Weights of a small contrastive image-text model.
Model: encoder activation gelu, encoder moe expert_choice, encoder num experts 32, encoder patch size [4, 4], text encoder layers 7.
Data: trained on simulated fluorescence microscopy of cells, 195000 training examples, 1.1 epochs.
Rows from block 6 of the image encoder of a small contrastive image-text model, named by matrix and row number. Rows with one number belong to one neuron. Each number is 200 + 20 x the weight over its row's rms, rounded and kept within 0 to 999. All counts start at 0. After the name is the row's rms in percent of the matrix's.
After each neuron's rows are labels from the 100 images, of 14976, where the neuron reaches its highest value: "strongest on" is what is common among them. Only what is clearly more common there than usual is listed. The data: simulated fluorescence microscopy of cells.
# fc1: MLP up (encoder.blocks.6.mlp.fc1.weight, 768x128), inputs 0-63
# fc2: MLP down (encoder.blocks.6.mlp.fc2.weight, 128x768, transposed), outputs 0-63

fc1.577,093,205,223,173,190,214,203,206,210,215,173,206,209,190,220,205,224,153,230,221,184,215,195,174,214,173,187,248,231,225,216,210,201,210,199,174,229,232,186,169,182,187,178,170,187,227,202,209,202,178,201,237,184,206,214,177,199,205,193,189,202,173,210,160,189
fc2.577,096,180,190,222,235,207,189,213,202,203,215,215,200,199,213,205,216,202,223,209,163,202,176,227,172,195,206,189,161,169,200,221,234,186,172,192,198,219,211,189,180,216,213,215,189,234,199,226,202,229,246,226,190,198,218,201,157,184,184,196,241,205,207,216,200
strongest on: red stain

fc1.647,100,201,213,214,177,197,183,210,178,198,221,196,174,225,218,185,222,227,205,215,161,210,172,192,208,180,228,174,209,216,216,192,215,196,220,260,213,196,244,184,230,216,231,199,202,158,215,203,209,204,201,179,180,222,169,181,202,182,197,197,214,211,215,198,230
fc2.647,111,198,213,214,188,207,191,166,153,209,193,216,219,180,190,229,191,186,221,234,181,167,152,190,177,215,209,194,166,231,230,205,195,174,207,201,184,201,180,200,242,207,243,187,173,185,180,203,193,237,219,189,217,233,198,191,170,198,198,189,199,238,192,176,183
strongest on: ring around the nucleus

fc1.113,093,213,201,223,175,163,204,223,180,199,199,218,209,224,194,190,163,239,222,195,241,207,187,232,179,204,225,160,226,196,180,213,192,176,179,190,226,202,206,225,196,215,167,181,152,205,232,187,202,213,232,209,171,228,159,185,232,206,212,187,196,236,167,214,204
fc2.113,086,163,203,233,189,220,179,212,189,179,256,184,214,221,184,189,183,166,194,223,234,204,239,240,229,200,167,206,174,202,217,189,188,221,189,188,206,196,190,197,228,210,161,184,189,206,181,222,217,219,187,206,200,201,217,230,211,226,218,245,191,207,189,173,199
strongest on: cyan stain

fc1.637,100,196,209,222,217,223,165,186,199,225,200,201,194,203,216,197,188,207,230,203,183,158,200,220,218,192,208,212,202,213,200,208,205,227,267,204,226,208,183,222,159,179,224,231,203,215,200,187,185,195,169,202,216,201,193,238,144,200,197,202,240,188,268,208,191
fc2.637,108,211,203,183,241,224,188,245,171,203,189,193,203,189,183,180,215,192,172,173,184,174,232,169,220,153,199,210,188,184,196,165,199,222,202,226,198,208,197,164,191,217,220,166,205,184,199,204,191,201,159,172,220,159,195,216,213,186,203,198,225,193,186,167,209
strongest on: fibres

fc1.105,115,202,205,186,175,202,209,209,212,144,188,208,199,187,209,196,177,198,190,204,201,200,184,188,186,200,200,234,162,214,205,181,217,219,222,180,202,192,220,188,194,168,160,194,168,237,219,218,204,193,201,187,211,228,207,216,248,159,220,207,216,237,210,180,200
fc2.105,100,178,183,178,156,186,203,212,173,184,190,176,175,185,202,212,173,189,226,182,173,180,176,195,164,228,229,191,218,195,193,138,223,228,199,195,195,221,203,184,215,201,213,200,200,249,192,210,211,203,211,197,196,204,208,194,202,216,200,185,195,196,228,206,190
strongest on: ring around the nucleus

fc1.163,099,185,200,224,187,203,199,234,203,173,169,212,203,213,200,193,221,236,216,202,170,182,218,176,198,205,216,187,202,192,203,218,220,215,153,196,241,176,184,211,271,178,188,208,180,199,154,209,166,202,226,188,187,229,194,163,234,206,219,194,216,198,185,217,215
fc2.163,120,230,217,174,190,201,216,186,210,204,181,206,187,199,204,176,161,163,219,185,224,180,219,166,163,189,188,200,184,159,182,177,199,193,177,222,189,176,223,211,215,237,200,188,175,169,217,175,196,228,198,217,210,219,157,231,208,196,209,195,181,192,243,205,202
strongest on: membrane rim

fc1.338,100,203,196,199,195,181,174,179,205,204,215,187,245,193,230,191,217,202,203,195,195,187,169,206,221,196,192,182,180,187,195,182,204,179,181,209,170,176,215,220,178,209,190,193,225,204,172,195,193,250,188,160,223,201,166,193,195,181,227,169,209,184,172,222,220
fc2.338,095,212,196,162,213,222,213,235,181,204,176,195,183,168,212,219,204,193,199,160,185,232,188,198,162,191,205,200,201,205,214,222,150,219,209,194,203,194,194,212,231,174,164,231,185,217,185,179,180,195,210,171,172,189,204,189,188,212,207,191,205,180,245,213,184
strongest on: cyan stain; long thin cells

fc1.476,094,215,213,207,192,218,239,199,180,213,211,178,184,208,217,182,200,177,188,224,181,175,175,175,193,185,238,213,213,182,210,223,186,194,270,211,221,208,175,196,182,167,201,184,182,186,159,175,223,221,192,199,204,177,199,214,207,218,210,179,220,164,215,146,194
fc2.476,089,229,192,203,252,223,191,214,190,194,193,189,229,202,219,164,198,203,209,164,218,202,195,177,185,177,209,201,180,198,178,187,196,196,207,173,205,197,170,233,205,198,171,186,212,174,233,189,180,206,214,221,225,205,172,236,201,145,201,211,193,157,213,222,198
strongest on: crowded; cells: ten or more; membrane rim; fibres

fc1.119,116,177,185,187,206,199,199,189,181,172,204,208,219,193,227,221,219,202,195,226,206,173,224,179,156,198,205,224,198,185,185,219,208,187,191,205,225,211,205,213,198,219,232,227,206,222,215,179,219,175,207,183,184,214,207,236,206,182,218,223,187,239,222,193,223
fc2.119,118,211,164,220,198,218,193,223,185,219,220,237,194,223,189,197,197,225,209,229,192,178,217,188,212,186,175,172,201,183,178,220,216,192,175,227,220,203,175,188,223,227,180,187,213,222,196,196,187,216,189,209,164,201,206,184,214,192,223,266,262,214,224,180,212
strongest on: long thin cells; crowded; cells: ten or more

fc1.107,093,177,219,221,171,213,219,246,260,204,200,193,205,209,209,213,200,207,212,208,183,168,187,205,199,186,188,178,189,209,199,200,224,222,189,187,205,170,195,191,209,217,184,171,194,178,198,223,194,177,170,161,192,201,197,214,232,195,201,218,182,187,167,187,203
fc2.107,093,187,190,191,189,187,184,186,200,158,171,212,200,186,182,182,174,203,199,188,187,202,240,224,183,193,169,223,188,175,199,202,210,182,195,190,183,214,194,167,181,184,239,197,202,200,237,198,192,200,221,239,229,227,198,207,197,185,160,193,185,188,208,201,218
strongest on: red stain

fc1.745,094,216,183,209,197,197,235,173,231,189,189,218,212,190,226,196,187,225,217,199,203,202,174,194,190,188,207,188,192,217,192,206,202,213,214,223,182,205,211,171,174,189,180,202,199,188,189,203,184,233,181,180,193,176,247,214,217,182,222,163,183,218,194,212,170
fc2.745,089,211,221,221,193,186,193,218,224,197,164,215,193,185,243,237,204,175,200,197,222,198,181,177,196,221,219,194,231,197,200,233,172,168,172,172,185,186,214,247,200,195,180,199,167,219,249,177,197,208,186,193,215,190,182,208,195,196,220,198,184,212,267,192,197
strongest on: cyan stain

fc1.743,092,188,211,156,175,195,243,195,220,187,142,217,213,194,193,184,188,206,185,197,212,217,175,188,189,219,222,202,226,203,252,212,213,164,191,195,179,231,192,216,204,232,190,220,209,212,192,208,205,179,241,171,227,176,198,206,246,227,198,227,203,159,192,197,214
fc2.743,097,178,208,173,196,156,197,205,181,226,224,207,181,206,182,176,203,192,211,200,191,230,203,197,204,226,202,214,188,191,206,212,198,195,216,191,190,206,180,207,141,214,195,192,238,217,198,231,208,168,228,179,186,207,211,192,179,221,188,208,160,163,181,178,172
strongest on: cells: three to five

fc1.9,098,216,215,191,195,221,166,150,208,227,185,169,206,221,190,199,166,208,201,232,209,183,170,208,200,199,191,212,219,179,184,203,178,179,236,189,221,207,228,198,240,183,233,213,197,184,205,215,223,184,174,210,192,209,215,207,193,195,198,220,188,186,201,219,182
fc2.9,103,244,174,170,185,192,159,201,173,228,219,168,200,187,185,195,206,185,175,186,206,194,227,175,228,213,216,221,197,230,168,219,177,208,224,184,218,218,198,186,185,203,193,203,195,174,225,197,180,220,183,217,181,191,195,232,203,222,194,210,198,210,205,174,208
strongest on: cells: three to five; bright spots

fc1.412,111,189,180,219,145,195,213,204,158,196,197,200,208,190,210,210,182,207,202,174,219,213,207,219,236,202,192,185,173,219,191,223,189,186,171,200,187,198,227,176,232,188,162,193,211,206,213,191,197,197,200,197,246,203,204,191,175,197,181,196,203,154,192,197,158
fc2.412,100,197,166,184,178,183,188,192,198,206,225,195,194,176,197,207,197,228,199,174,229,174,199,217,192,254,181,169,184,191,228,241,187,222,206,208,211,169,191,211,169,168,164,182,187,196,219,211,200,216,166,223,208,213,182,219,236,230,165,168,207,209,229,243,216
strongest on: red stain

fc1.363,101,186,199,174,210,190,209,196,239,208,188,186,226,161,199,189,175,199,214,177,185,211,205,185,238,184,224,191,248,202,182,192,187,212,183,233,231,199,218,196,209,243,241,203,225,205,184,203,182,243,206,202,177,188,223,177,221,215,209,206,203,246,190,212,197
fc2.363,108,184,215,188,171,202,195,222,169,202,219,187,188,222,218,203,240,178,205,235,215,209,205,226,178,199,185,200,164,184,197,172,228,186,180,186,188,223,202,202,191,165,235,179,193,168,227,251,188,188,145,193,237,181,196,237,225,185,187,203,194,211,197,187,176
strongest on: few cells; cells: one or two

fc1.90,106,225,208,182,186,209,236,218,167,234,179,208,185,200,187,228,194,195,182,194,215,185,190,209,199,192,241,190,207,225,220,222,191,219,223,190,249,205,179,186,199,212,197,199,232,186,209,204,189,180,203,204,197,212,183,216,199,230,201,184,236,219,206,161,198
fc2.90,122,189,195,208,223,224,193,183,202,217,181,150,214,192,229,236,218,212,195,177,205,185,164,217,200,195,181,184,171,207,186,213,213,224,195,204,220,198,201,234,225,159,213,207,200,186,196,178,213,163,225,202,205,166,197,163,203,184,211,177,198,212,216,212,205
strongest on: smooth cytoplasm

fc1.464,111,185,203,199,195,201,162,198,212,208,195,204,223,146,209,186,206,183,182,210,205,193,185,249,216,242,196,175,230,210,217,221,230,177,225,222,211,183,234,185,178,203,196,168,193,206,205,179,206,199,185,202,167,194,212,189,184,207,221,160,217,215,200,221,195
fc2.464,104,195,234,178,192,182,206,223,190,227,186,142,202,203,236,215,210,183,159,235,204,186,202,198,183,196,219,179,204,187,186,205,248,201,200,170,216,199,206,186,219,201,183,189,174,175,192,209,180,201,219,193,171,187,198,190,177,144,195,231,213,165,212,188,200
strongest on: long thin cells

fc1.213,100,189,174,209,211,164,209,183,188,209,231,179,216,206,233,192,213,174,202,181,189,198,196,218,160,209,185,232,216,212,205,218,203,191,212,184,181,219,187,146,195,186,200,203,217,164,203,152,190,208,178,179,211,182,187,182,185,209,217,198,206,192,192,194,180
fc2.213,089,229,197,178,186,190,194,223,210,203,182,196,162,212,181,185,214,201,196,203,199,155,195,187,217,176,213,161,187,193,196,173,213,170,191,161,196,196,203,178,200,185,209,168,221,239,190,184,165,199,193,208,171,179,171,184,214,209,199,213,206,231,192,158,202
strongest on: long thin cells; yellow stain; ring around the nucleus

fc1.690,086,221,223,192,172,217,198,195,210,229,189,190,216,192,207,181,198,204,227,228,200,192,213,219,204,251,149,193,207,172,167,183,195,218,198,197,215,192,214,201,179,192,207,186,198,213,201,195,248,207,189,223,174,190,248,168,202,186,183,217,203,211,218,185,198
fc2.690,069,180,235,196,162,218,162,180,212,174,227,196,175,176,213,178,212,201,194,206,198,191,180,176,190,211,225,229,179,212,169,204,159,194,202,208,207,239,187,179,199,199,219,188,207,196,205,196,229,222,227,207,150,200,205,217,167,193,212,207,207,170,177,217,234
strongest on: red stain

fc1.634,106,210,225,183,192,223,188,182,168,190,189,220,208,211,184,218,265,216,202,232,153,214,188,168,192,199,226,193,237,182,193,214,193,205,204,210,226,207,201,175,218,199,161,199,154,216,244,198,215,163,217,191,187,236,178,199,199,195,203,198,192,207,233,184,218
fc2.634,093,226,201,215,180,199,229,185,203,229,205,208,169,231,220,203,242,215,205,203,181,208,204,221,194,192,207,199,198,182,197,199,211,214,203,207,206,190,221,235,178,176,207,206,212,207,182,223,241,215,165,237,210,205,198,226,167,193,183,206,255,202,194,198,163
strongest on: red stain

fc1.442,093,200,214,171,181,189,183,207,216,197,211,194,208,154,206,242,205,193,203,201,176,196,197,242,184,200,232,218,160,184,232,192,209,191,278,216,206,215,198,175,156,202,206,183,189,210,208,190,198,186,175,192,191,187,203,192,200,188,183,187,154,187,183,175,167
fc2.442,097,219,209,192,209,187,178,247,189,190,217,192,203,190,196,195,192,206,194,250,201,172,192,169,173,200,210,212,208,152,189,168,240,174,205,220,255,190,216,221,200,212,182,198,192,174,213,203,171,235,203,187,205,204,155,234,198,191,210,181,181,192,233,210,177
strongest on: out of focus

fc1.747,118,181,207,217,194,208,189,221,162,197,151,204,206,207,199,203,179,206,206,214,186,236,218,183,225,209,206,196,208,182,200,196,178,192,203,299,206,206,205,184,192,218,191,199,199,183,210,199,179,183,196,182,227,231,210,229,238,202,190,216,206,183,224,205,210
fc2.747,136,191,189,216,209,222,190,198,179,140,166,185,204,173,191,172,187,184,183,198,176,196,197,214,194,220,209,167,175,245,193,160,182,173,193,186,213,194,237,194,204,209,209,175,248,238,183,204,206,182,233,169,210,216,189,166,196,201,215,152,191,191,172,194,212
strongest on: ring around the nucleus

fc1.58,095,212,194,209,226,193,207,210,181,213,215,231,203,181,219,232,211,235,199,212,173,204,160,218,207,194,243,200,181,167,180,195,171,204,203,198,178,179,201,173,188,185,179,199,233,193,186,174,204,201,224,190,172,180,227,211,179,166,193,177,182,158,194,182,193
fc2.58,116,200,200,199,195,201,213,212,195,171,172,228,183,192,224,232,209,185,203,179,187,185,217,170,200,201,195,188,180,202,227,218,180,190,195,189,213,199,205,205,191,161,198,198,143,199,219,173,165,219,162,167,198,191,200,197,157,167,220,183,171,195,236,244,166
strongest on: cyan stain; long thin cells

fc1.33,089,231,209,217,180,197,189,167,205,162,197,163,209,179,192,219,184,209,210,199,181,195,214,205,228,207,229,235,173,192,163,181,166,209,214,175,166,213,202,208,212,225,182,206,209,202,192,176,173,191,203,200,206,214,207,200,213,206,209,211,191,189,205,211,204
fc2.33,090,174,204,188,161,204,190,199,196,214,148,168,247,214,217,173,220,200,209,196,181,201,198,193,163,188,181,194,229,215,176,217,220,224,205,235,195,179,199,186,218,226,178,193,179,208,175,227,223,200,197,189,168,218,214,227,199,216,191,198,217,212,193,186,205
strongest on: fragmented nuclei

fc1.147,105,186,194,214,196,209,186,172,175,193,204,233,198,211,178,200,202,215,223,190,218,218,200,233,219,203,173,188,185,174,191,183,226,180,203,202,192,218,235,222,177,241,203,184,246,213,205,182,226,180,200,226,183,222,221,182,172,160,222,200,197,195,187,226,149
fc2.147,096,187,208,202,188,165,201,206,222,222,200,232,172,190,192,180,173,213,218,215,190,229,170,199,220,214,205,237,201,198,191,156,195,189,162,189,211,184,141,189,195,185,198,211,217,157,183,220,242,201,181,236,183,193,191,191,189,220,216,196,204,196,202,172,201
strongest on: red stain; bright spots; membrane rim

fc1.659,100,193,232,224,161,190,201,199,212,216,169,194,189,170,218,167,182,230,196,220,201,181,219,203,215,187,243,212,216,205,191,233,209,172,193,207,202,196,251,173,190,229,189,175,188,211,171,198,205,181,195,186,176,181,215,193,199,166,196,215,204,184,193,189,199
fc2.659,089,203,157,184,166,203,185,192,155,200,216,153,212,190,220,197,224,218,243,221,193,165,192,180,192,192,211,207,177,166,202,209,174,184,195,232,239,219,192,196,205,188,209,205,173,204,203,168,178,198,236,232,198,211,192,189,219,212,230,194,185,167,207,198,176
strongest on: crowded; cells: ten or more

fc1.352,099,216,215,196,215,174,194,174,235,208,173,171,214,153,188,235,230,201,193,220,214,212,190,189,176,212,208,157,199,169,190,177,203,145,186,190,190,210,175,204,191,179,186,216,181,186,190,216,198,195,214,197,216,205,183,204,186,190,214,175,191,182,189,220,200
fc2.352,123,233,189,193,218,197,177,210,195,246,190,202,221,169,210,222,217,169,193,164,176,208,193,211,191,227,178,186,218,201,212,218,171,210,229,174,190,190,154,238,200,199,176,198,202,209,189,171,175,196,199,169,183,202,196,232,187,196,205,214,162,208,224,199,219
strongest on: fragmented nuclei

fc1.26,089,228,196,199,174,220,236,194,209,174,209,197,249,204,228,208,206,224,184,205,220,195,186,189,230,161,225,212,178,145,175,196,176,179,242,214,196,203,189,192,236,181,217,171,223,191,155,186,181,197,220,168,195,207,205,182,215,174,191,184,214,203,199,206,216
fc2.26,088,198,221,194,188,231,257,218,203,202,178,181,172,195,205,210,184,154,206,180,192,196,216,217,230,225,186,195,192,188,210,209,154,198,220,178,189,183,185,189,216,194,215,197,193,200,208,163,185,195,198,227,181,220,162,199,191,182,199,196,149,206,218,206,193
strongest on: crowded; cells: ten or more; membrane rim; bright spots

fc1.267,097,224,229,155,188,196,190,243,212,189,179,174,214,213,204,163,220,200,235,224,185,199,206,193,169,211,198,187,166,182,201,209,211,208,174,214,211,233,237,182,184,187,190,201,209,198,184,156,227,216,202,196,192,190,205,253,185,173,223,222,180,173,216,182,200
fc2.267,090,205,157,206,196,207,167,170,174,201,193,234,186,194,165,186,198,210,255,180,176,205,196,207,224,202,193,195,228,195,164,190,215,169,193,196,213,162,183,192,225,189,185,194,184,191,188,196,202,197,200,189,203,212,215,198,233,210,195,233,174,174,199,221,183
strongest on: crowded; cells: ten or more; bright spots

fc1.584,090,207,177,184,169,195,192,225,191,174,176,183,203,225,209,203,202,176,203,259,218,190,193,214,201,204,194,180,206,181,189,236,224,180,201,202,226,168,193,205,217,233,198,189,203,233,174,227,213,179,193,197,182,240,230,201,172,214,218,198,191,212,214,201,189
fc2.584,083,203,202,181,182,193,216,213,206,174,166,215,203,195,180,155,189,216,205,230,199,253,186,175,187,173,216,223,216,210,184,190,224,199,205,173,223,234,202,197,192,198,193,203,220,231,179,198,154,208,209,203,177,174,222,181,211,204,197,219,244,187,179,197,219
strongest on: ring around the nucleus

fc1.722,101,230,183,193,165,217,171,164,208,219,207,212,198,199,230,200,191,192,192,176,184,231,219,200,190,208,210,158,209,230,244,208,207,218,184,184,229,203,210,166,194,217,190,221,187,169,202,204,199,151,186,178,221,199,175,238,195,175,206,219,197,199,207,174,187
fc2.722,131,187,226,215,221,220,167,190,180,212,191,223,177,201,214,207,222,243,200,214,183,201,202,236,208,210,195,220,184,209,216,219,187,249,213,174,193,156,194,209,234,175,197,175,190,192,208,194,199,191,199,205,156,206,201,120,190,227,202,177,195,210,205,164,202
strongest on: cyan stain

fc1.500,077,197,240,204,206,210,207,135,217,204,180,189,216,178,204,202,192,214,197,188,177,244,196,225,198,197,189,210,162,185,235,169,189,192,184,157,213,202,234,227,221,182,166,210,193,190,175,203,235,176,199,199,191,193,194,194,209,226,207,191,205,191,170,197,206
fc2.500,088,200,175,185,208,206,183,158,194,177,183,164,211,189,178,193,226,201,235,198,241,213,220,194,200,236,219,199,222,201,219,184,172,223,187,204,195,204,237,203,193,218,182,197,197,204,218,198,244,187,190,199,184,154,225,182,208,214,188,152,168,174,233,193,167
strongest on: few cells; cells: one or two

fc1.467,101,239,196,230,213,218,156,218,162,186,180,202,172,155,204,208,213,218,225,208,174,196,196,196,192,224,186,175,195,201,200,208,181,201,205,231,215,188,212,219,207,221,207,202,238,203,202,172,201,210,221,230,155,215,169,182,197,195,208,178,190,216,221,197,183
fc2.467,105,214,234,217,184,158,189,187,190,223,226,222,179,205,198,203,211,185,168,206,196,199,185,215,185,244,204,210,204,205,210,183,184,188,223,184,234,175,188,193,263,183,215,203,231,188,224,190,199,212,198,215,207,209,185,197,235,223,207,199,215,201,221,207,210
strongest on: smooth cytoplasm

fc1.232,096,194,213,191,219,216,199,194,199,194,204,196,234,190,193,222,197,206,214,201,198,193,187,174,196,172,196,199,178,213,157,179,205,194,178,129,197,195,211,226,186,188,200,210,204,166,194,191,181,218,192,187,202,199,201,187,211,185,221,204,187,256,214,184,193
fc2.232,081,215,195,222,196,187,194,219,186,196,207,199,175,206,176,200,189,158,222,203,195,199,194,172,215,221,206,203,210,198,158,218,215,196,193,205,186,229,197,165,184,215,214,190,193,232,205,210,190,222,174,153,155,205,202,195,200,236,257,200,158,193,219,190,201
strongest on: ring around the nucleus

fc1.298,128,186,168,191,204,201,186,203,188,207,200,211,186,215,174,231,213,191,198,199,208,215,174,226,204,194,203,212,238,214,212,199,219,212,203,194,212,189,218,206,219,193,157,201,202,198,201,174,208,224,199,225,210,199,160,203,199,227,206,175,216,197,182,186,185
fc2.298,137,208,238,210,197,200,214,194,180,210,223,196,213,213,203,232,181,194,181,193,228,184,213,207,204,220,211,172,199,204,171,180,179,212,206,242,222,198,190,199,176,188,200,194,195,169,164,195,203,155,202,223,204,206,180,154,202,195,203,192,153,160,197,217,222
strongest on: red stain; fragmented nuclei

fc1.446,100,177,220,198,193,175,196,189,188,198,218,205,205,200,205,183,220,214,186,224,205,188,217,200,193,226,177,164,231,237,195,196,214,162,210,204,219,205,224,218,191,201,211,194,199,226,181,231,205,210,225,229,209,221,198,214,198,220,196,234,177,186,163,193,190
fc2.446,105,223,158,191,181,196,185,197,212,227,217,223,224,167,166,197,201,200,186,219,215,213,186,212,218,200,176,178,211,178,214,191,192,191,204,211,199,191,152,211,219,204,205,224,208,177,217,175,186,202,208,209,209,215,244,201,217,176,195,191,211,210,190,213,218
strongest on: fragmented nuclei

fc1.550,096,196,229,190,186,215,220,175,186,204,201,200,192,185,210,180,211,184,198,181,173,189,185,175,211,231,207,238,203,202,206,207,201,201,217,181,208,237,203,147,173,186,239,210,217,219,221,204,191,194,218,195,232,217,207,169,192,189,231,224,201,226,199,169,187
fc2.550,092,185,173,198,201,205,187,210,204,218,174,214,202,163,214,171,229,215,176,198,195,162,192,216,248,187,188,185,177,195,178,185,230,216,189,185,201,172,179,203,190,198,207,213,227,194,199,175,221,215,184,217,198,207,166,202,173,180,160,204,159,229,179,149,208
strongest on: few cells; cells: one or two; membrane rim

fc1.452,097,211,192,207,181,184,225,228,210,220,199,175,188,225,223,189,206,229,205,174,205,185,227,183,208,171,203,156,197,191,195,177,194,220,206,217,170,206,201,234,205,207,202,215,176,182,215,214,179,204,184,223,201,213,194,143,217,193,156,185,215,232,156,195,213
fc2.452,092,211,218,225,201,171,218,189,208,201,258,190,174,188,224,166,210,209,185,220,214,169,214,174,160,250,180,193,223,186,196,165,212,217,204,225,178,202,210,185,213,226,218,210,230,200,254,201,177,229,191,154,224,197,186,192,224,168,196,190,233,196,211,205,185
strongest on: fibres

fc1.515,099,205,162,176,236,172,181,181,209,237,186,189,204,197,244,255,215,221,209,179,225,216,196,198,200,179,190,198,216,207,205,187,182,212,189,185,175,201,199,210,214,234,205,230,197,191,189,164,192,224,225,182,204,209,206,191,213,181,159,206,180,190,217,195,203
fc2.515,103,178,194,226,153,191,202,225,197,181,181,162,224,199,203,220,219,174,205,173,226,220,210,208,225,191,190,203,183,195,189,227,212,175,221,196,208,203,177,217,205,182,225,181,192,188,176,215,193,214,187,167,173,193,223,179,194,227,219,188,168,206,168,181,189
strongest on: fragmented nuclei

fc1.34,111,220,171,179,192,166,203,201,196,211,190,188,191,201,182,175,183,160,186,210,251,214,181,171,206,220,209,215,194,182,187,196,143,200,250,190,196,250,202,203,178,210,165,191,198,224,199,223,215,171,193,173,230,182,184,196,253,188,207,174,192,198,202,202,237
fc2.34,114,174,209,175,233,199,194,210,182,195,227,194,184,199,190,189,209,207,208,187,242,204,182,206,209,202,188,194,215,217,181,176,195,193,225,200,219,229,166,188,156,192,171,174,197,175,179,176,195,174,209,231,180,188,201,227,177,213,184,225,203,179,192,205,182
strongest on: membrane rim; few cells; cells: one or two; red stain

fc1.136,111,194,177,206,225,188,176,207,200,171,208,218,204,201,190,237,185,218,230,190,196,200,196,193,194,187,197,213,257,216,203,207,185,218,226,183,213,259,199,193,191,207,188,198,209,212,184,184,226,211,234,180,167,200,187,177,206,234,191,174,201,174,195,197,201
fc2.136,128,193,218,204,187,217,165,204,208,202,197,231,231,183,194,142,214,168,220,185,204,225,201,243,187,179,181,236,192,236,200,231,179,170,214,222,216,197,179,223,185,226,204,194,198,183,183,232,203,177,218,233,219,233,194,235,211,224,198,191,226,198,168,161,197
strongest on: cells: three to five

fc1.239,106,168,174,213,183,205,151,176,197,222,199,213,145,211,231,205,197,228,209,197,163,189,240,195,186,184,205,180,192,185,207,200,204,210,187,197,192,188,191,189,205,196,210,193,207,215,191,163,234,192,208,174,178,168,226,189,217,234,213,180,174,145,232,179,213
fc2.239,104,227,222,156,209,206,183,198,210,187,195,215,208,241,204,184,205,208,173,212,196,189,206,223,238,193,216,161,196,181,200,211,195,221,189,197,213,192,212,193,211,178,236,182,206,191,178,207,205,179,208,191,187,197,227,232,191,177,202,220,224,185,197,224,180
strongest on: crowded; cells: ten or more; long thin cells

fc1.14,102,201,214,217,174,218,199,188,155,180,189,215,173,195,207,194,196,224,217,223,171,234,190,214,235,205,194,165,197,199,216,214,193,212,203,197,199,197,246,230,201,164,167,199,228,194,192,159,218,181,207,245,199,194,185,208,235,190,209,192,185,155,209,190,210
fc2.14,096,179,188,203,219,199,158,171,184,189,220,238,204,201,208,163,217,171,236,209,175,208,212,215,202,208,204,209,195,198,220,233,161,212,178,151,185,191,225,183,230,206,181,177,233,214,183,209,202,195,205,221,212,204,179,172,216,175,164,231,208,197,240,191,183
strongest on: cyan stain; cells: six to nine

fc1.325,100,187,187,194,205,135,229,164,214,164,159,210,218,178,198,179,209,173,176,195,223,260,176,220,210,192,222,180,216,203,200,210,233,207,205,183,186,186,224,190,163,199,193,181,265,228,193,189,199,195,199,194,202,206,202,208,207,198,178,169,178,198,201,199,200
fc2.325,126,179,190,203,216,183,191,212,218,222,197,233,244,194,172,196,193,186,202,221,210,193,193,203,174,201,204,192,187,194,205,161,191,196,213,258,191,187,233,175,209,215,195,203,188,184,207,253,190,196,163,178,232,183,183,218,222,158,186,228,193,219,221,171,191
strongest on: long thin cells

fc1.124,070,214,233,199,179,202,181,176,196,204,170,198,189,221,199,156,218,190,198,196,195,215,204,196,189,182,223,171,184,230,179,189,206,184,175,232,202,154,236,172,207,204,222,240,195,182,182,211,195,196,227,177,224,215,193,191,219,187,178,224,203,192,186,196,230
fc2.124,074,170,206,235,198,181,166,152,199,221,230,200,205,211,176,173,244,252,207,245,204,196,219,206,171,218,237,214,223,194,213,216,232,233,212,208,164,185,197,207,206,191,219,188,228,225,185,184,157,216,223,188,178,191,193,203,188,181,172,187,216,186,177,167,156
strongest on: long thin cells

fc1.490,103,191,171,221,215,197,225,229,224,195,236,204,217,196,202,186,205,215,194,224,190,194,189,211,220,160,197,190,216,201,192,165,200,218,228,213,216,177,205,170,194,193,191,225,178,208,187,200,199,186,195,192,199,217,185,202,254,189,176,179,200,169,224,192,240
fc2.490,120,209,187,189,184,160,212,216,236,173,200,218,207,219,175,195,166,193,193,168,192,185,194,177,200,206,217,178,228,221,200,178,227,221,150,180,209,218,228,193,181,215,225,193,205,224,199,215,216,208,189,172,193,244,186,191,198,196,213,203,208,174,180,207,170
strongest on: ring around the nucleus